A small image flow-matching model, trained from scratch.
Model: 4.75M parameters, 32-pixel images, arch unet, norm groupnorm, activation silu, widths [64, 128, 128, 128].
Data: trained on rendered dice on a table, 36250 training examples, 110.2 epochs.
Rows from block 7 of a small image flow-matching model, named by matrix and row number. Rows with one number belong to one channel. Each number is 128 + 24 x the weight over its row's rms, rounded and kept within 0 to 255. All counts start at 0. Numbers have three digits each.
After each channel's rows are labels from the 100 images, of 14848 (inputs lightly noised), where the channel reaches its highest value: "strongest on" is what is common among them. Only what is clearly more common there than usual is listed. The data: rendered dice on a table. In brackets: how many of the 100, against the usual share in percent.
# convs0: first 3x3 conv (model.mid.0.convs.0.weight, 128x128x3x3, each kernel summed), inputs 64-127
# convs1: second 3x3 conv (model.mid.0.convs.1.weight, 128x128x3x3, transposed, each kernel summed), outputs 64-127

convs0.87:110099116104137133110157157136122117146116165107113154075148105126139168138117159125128130145139133103170163136127104164137060106190137134105125148143172137081138142120135144130105095122093129
convs1.87:129112128155120116121112123108134118139120123099113070117108142134096121121136155164141185187166097127109092118120124155147126122138149175142138156104125102108146104167105082124135131095116115
strongest on: dice: three (80 vs 33.6)

convs0.31:163139149096130125111123106176085083119120121134098106138114132118113111120134130122121125122134137120134132120136131191152104139138160160137135089145154117137127134109106135176214155115101143
convs1.31:129140164118146112108112130144111127108121146122105096117198132113115141093120084124110127149196123141126086141115162155137101109119129141149075196149139152119112114110113152130121103097147133
strongest on: dice: three (85 vs 33.6)

convs0.95:134096152175129122122135106076118164154154096124088114137150111093130111123100114115174124151136110139133120152163130138102122107120108099177110141114154130148109131137133129115126153120100123
convs1.95:139118130095123147120120113164111182157135117116160088162074138130130106117180130157107123098124119110124190100163154148133103142143130113113160096092134171143149138125155131160138085161108088
strongest on: dice: one (71 vs 33.1)

convs0.109:144129138152089156136092141151133150168126106123185149143113137175125110122159147124125117157113174135147141149126154147119126138151128143134143226109147106114129122145142114132114103146120088
convs1.109:093127139155128098155122117158128137121116133129121120099181124117114114119140140159134123137123111060140161137123103090107166130118140126148104166165170111113130111126129140121150153094105152
strongest on: dice: three (71 vs 33.6)

convs0.63:117132160134114138103084149149127108173157167140110113132150135135104110151144148102146083138146116122193113109130121096150093119125101117149166111161126146107119150147148168153131162131113150
convs1.63:165158122144176134092117117184166130123092124105136132139146175134134149133119122131116157135133123112077121131124140167140151131110138141126153090139174151133109147131098102141143090103122148
strongest on: dice: three (92 vs 33.6)

convs0.66:156140110110153097137145090104123142126087140149110124135153108149138099126122108157147142135082156166160143107135140170149158144089104107090113088093137178114137157111154103111147124144104155
convs1.66:156114155133109174131094101157110134120133079060163118148154166188099124123115113105155137141143133162101135154140122078151125142129118129093135050110135132150133129143152156152113093140168134
strongest on: dice: one (68 vs 33.1)

convs0.4:107166123144152126136103115107145127110120145119143111166089120135140137116121177128081077102131097143105114139134098125128123104137105165130150133127124096123112106165148148134095083155151083
convs1.4:055123133204076114139140151131111107140143119131129134090117133111129141102107112113107151128103112104146102121104155126138153148113106132108068228122105123102122141125144127137098132125142147
strongest on: dice: three (95 vs 33.6)

convs0.96:156124132124137129104169132147099081194149142152135155133094174147132123144093107127177147110125120143091131118168131175135130132138124122126125101155131153110102158115134103153159154105105140
convs1.96:117165105131126143176095127104159154093140107120138138137145081112106172132178160111108145108156139154130118128136116108155138097123153146102149046120158141169146134124127153113138115128149104
strongest on: dice: one (83 vs 33.1)

convs0.69:129121148112111101146121105111190137152090125152130105111153091132136090128116084117125134158103121140186145089172121147131165185099096122094129089102088146149161145082117129127161136134116128
convs1.69:123156142138138147142108187099132153132133080113171186134157158146099140148161110126151168098126084123115136123112133083151147130129129126135109051116104159128132141164174116145127112113153093
strongest on: dice: one (86 vs 33.1)

convs0.100:144153152146129125105111135171122112140101136145101135163139168154166095112105157143099126114137169137098126183161139128111110128124080089171100105131114112128125095092108114131169100118154109
convs1.100:133116117117172132162162116070132139152132125149150129141121057126120161120140135153170115112083112140133131102090150129181147117149116123158115107165156111141148115148138119123075102145160113
strongest on: dice: one (60 vs 33.1)

convs0.98:142112086100117144088154139126119107152144134126126118131116148181125061143148115127158115101149134141158144140169155133110118124155132123117131066103068178129116149126110162138142136176140131
convs1.98:179107118154143115172124100112148133110144156166158144162103076113137153153155156174140108117121108128112137111140139159117096118139133134118128092172141103115159096158115119127133121091079104
strongest on: dice: one (80 vs 33.1)

convs0.113:137129116107104140104146082097078141118110130100111132135173122117137113150140160138110121102150130146133084118126089092127090116155165110106118085068112108121134163148124141134095141147148119
convs1.113:153108163146122109162141141159137145120117211145135132138098084149124113147136132083151150138123106131130151131170125131125101144105095131139161116151151120095146088134090131098150142098130113
strongest on: dice: three (62 vs 33.6)

convs0.92:108154112130106137132124147169129134117117123162140157143135135130120100094126153094154166156126106139126158119102155112138131122096128170103122118120177096123127122133126117121076121138126109
convs1.92:127146121164106133197135124114115148115158112115166100082130140155132184123156134097134124109106120117080119107108154117150132160125104158136089112162165125154138151108153134110068146143164109
strongest on: dice: one (76 vs 33.1)

convs0.74:125090099163138103149118108122103156139178133128092124120152092107171131133116133118089100122126137151128105116159147122102104144163132117151140115136110158157136100135118213139117163124089157
convs1.74:132143111114135160100150089134150161148114118142120141184096115130108117087122110118164074131151126141145142136122109152119151139094136096119167104107123120106142127071110070133128131083095135
strongest on: dice: three (66 vs 33.6)

convs0.0:101084088121151148128150131169124115116128148142154090180110128126136109109141123116119124089116103146135097168108147115136117134110134137152088010095111150166146118152128125138098144160157126
convs1.0:127121146092149110145080108118143112096114114139132112102125106115161145122128148124178135169108146095127136098106103138140100137164133142090171139151109113101171099160148154140122122124102147
strongest on: dice: one (84 vs 33.1)

convs0.21:136147098116116142118101148080147166106090125109118103079121138137130148126117161149127150117126129105140107132128126135140148128134140113095099092138157182094142153101162161123143094185164161
convs1.21:149087130099136144133195119132145101120123151176162163168121099126143151141154138104150119123100127139064138123143116121129125108166144124096125142117103113095150149113144136128094145109129117
strongest on: dice: three (68 vs 33.6)

convs0.86:165140139191140157106107114093108134145151095093129149134116152160164141162134116106161144141115127116134112173113120106148163126118077163131159127160128169090155102165107138138104130143122131
convs1.86:150092088150160089145111106100126160119163151142125140177134133126103142127110103115094090108101111129122131090128153134119118131135122132164119086109118117135145132103144119103152137102109147
strongest on: dice: one (65 vs 33.1)

convs0.11:111110125174152113154140109196114171127104156122173127132131146132109091121095129109093080124143174152138100143118172142120145148156140142116136142154132159110133145155096111101123183140145171
convs1.11:109110122115142092127101113100102119107142141156148098120085130116141161096133146137156161202136112160133141154149127076112117104159152108150117131133110100113133126098155177131122109114136074
strongest on: dice: three (67 vs 33.6)

convs0.7:134130118159135150153102153124169135162112179134119138111110089117150092159147108149114117113135139083089139157142135114126107101144124134131185082146136075099184110116143137101136114118107120
convs1.7:105151095155111119128155126129157161095114114132188121149117139108132132167121139125104112121107135124129083100101110073100118098112134131112144206127125135134098175146134131095133121114139111
strongest on: dice: three (64 vs 33.6)

convs0.104:097131142152162086099146074157138104123141108154117119135143117093115121123137090153143120104131148138099114161073147150099153112151139125142130166104119159092104145121135135138122133091114143
convs1.104:131121096108080155156116111142133139150133150111109062114137128163166153103134105092150115125116142122117148133157138117161156106145095119111124098099095139169122151120134160139138115116124171
strongest on: dice: three (67 vs 33.6)

convs0.44:151124150138153149141098147130134117112101115113129145113127117156114135158133130176108169119138123091159149123121166150124134156106127140171139074143143113141142092145101116126117112122097082
convs1.44:089142112135096095116207127115136147162136117101138081114134155135141131111118142146083110119131092130112103107148139136126124135139135120125138183083105124125120150093161150096113139146136120
strongest on: dice: one (75 vs 33.1)

convs0.118:157136156133142124150123088100159192074124112151164133104092119125120141162109136111129119150174113138141151080113132128079097108137159133096147041110110106122154150119184128128093142119117125
convs1.118:114095112117159085119139147139136128134069123128118126143154153156138084123086098115139144129110118137118117152121152129110132127126136102124125136125126126110132079114072169130134076100133117
strongest on: dice: one (64 vs 33.1)

convs0.62:111105118109097151106096110148100184103135098124131148115134112140126150135154154146139147129134076126174156133127121156090093130129127162111155133091147153162133115125177150154115132076153143
convs1.62:170143127145158113121089136129121086150112139127170150176140156166130093130139135124133120176140142137099120143124121131127092143163115145151161027112131161131160158126159105122162116160121167
strongest on: dice: one (66 vs 33.1)

convs0.102:149136160152107162168130140099065137144115127080144125114096131097152117130112123130157103146129133145106110088124104165139137103113097106113163067158127125133137168147136122143124102152110132
convs1.102:088166129138187136107123143155134136121144112129159178128109115157124131148133178131109165126118105119128115125109141146137132155155128142154145149121174160121164161104131163101119127091138155
strongest on: dice: one (70 vs 33.1)

convs0.123:156122123088131130154126138120150135144117114124132147102124122156139110132100105086159174124137133139106143130157142130107146140132144143131164106101137135168080116149124111137082132153115107
convs1.123:145169154158119109172182123114134122143130131117115173164090126113108120154084150135145156159134128115126136120117155139142114144104125126086112061144159121093123120102107113124142120108102128
strongest on: dice: one (75 vs 33.1)

convs0.27:150118112146120144097119151134093137127095144131132136116112079165135110132143145098107077143168121090133129142100134133113150102124168099145122045122111106101171150147164114084112165173153128
convs1.27:136155147138138071147109111148096165149108126134117096127109084071155124151113129129156162142083120121088142089132112130126117148119124178149094205098119133126162119147116176117113127118113141
strongest on: dice: one (77 vs 33.1)

convs0.125:144111115111143135180179097131157182135134108140146112124141115119111068143136089103148122117093126079149117118140124109107148122091178120107123106154097126145135173150131130130112128124118131
convs1.125:178139131133122159098078112091109079107128141103110143125087145163138126101141132091090124134170125161129119143146138147146113158159110135079129137123153147117120139118111107137118068130102104
strongest on: dice: one (64 vs 33.1)

convs0.126:152129143149148117132114061101110117143127100128131119099128136129123112107109161067136147158116148101150172135156135123147136159130106135109136130146145137100124113156154131118162096102103115
convs1.126:123105072134118111125131092093143149140141143145132148176076096126138138106133128141120135077103117112155134145129109154102162164106138144117157103099113117125118141161138177129128079117133113
strongest on: dice: three (95 vs 33.6)

convs0.33:143141146126156099096166129125094141121112143148126143094153138151131121133158118115153094108143126122160139170108120123116136074122128129146138044141154148091142160112132134116104146147107202
convs1.33:148102124159151102113094080117117127108118116114144112138126153129138140118109166177165140120115108156108115132136070166110122158148150122119120135136129124150108159167157131146144125106105107
strongest on: dice: one (87 vs 33.1); total: 1 (25 vs 5.5)

convs0.124:090133091174118098107122171091180133140136129142135144134143101110129108114095095156120123114111145087143112143121124126098120119111145138115136105145133117122145165159141162079139161112152170
convs1.124:143124110132114144108121107123148081093115134084101162104111105146139137153086163118130123159117103146121078139134154117141107122084089130097135068164136118146098086120113121142142117099103115
strongest on: dice: three (75 vs 33.6)

convs0.35:127121144137119146127119120123098127114069127120147147129125109133138142135125178131152181149113159108164116133117154152143146114115144174154043081112157111163113125166130127159093126123112150
convs1.35:123063102094153094158186118141122128105152150148140140080129144168155123132117086134144112153129115130122141132141121090133151142138153105107172160133145117108133129103110183104157140151125127
strongest on: dice: one (83 vs 33.1)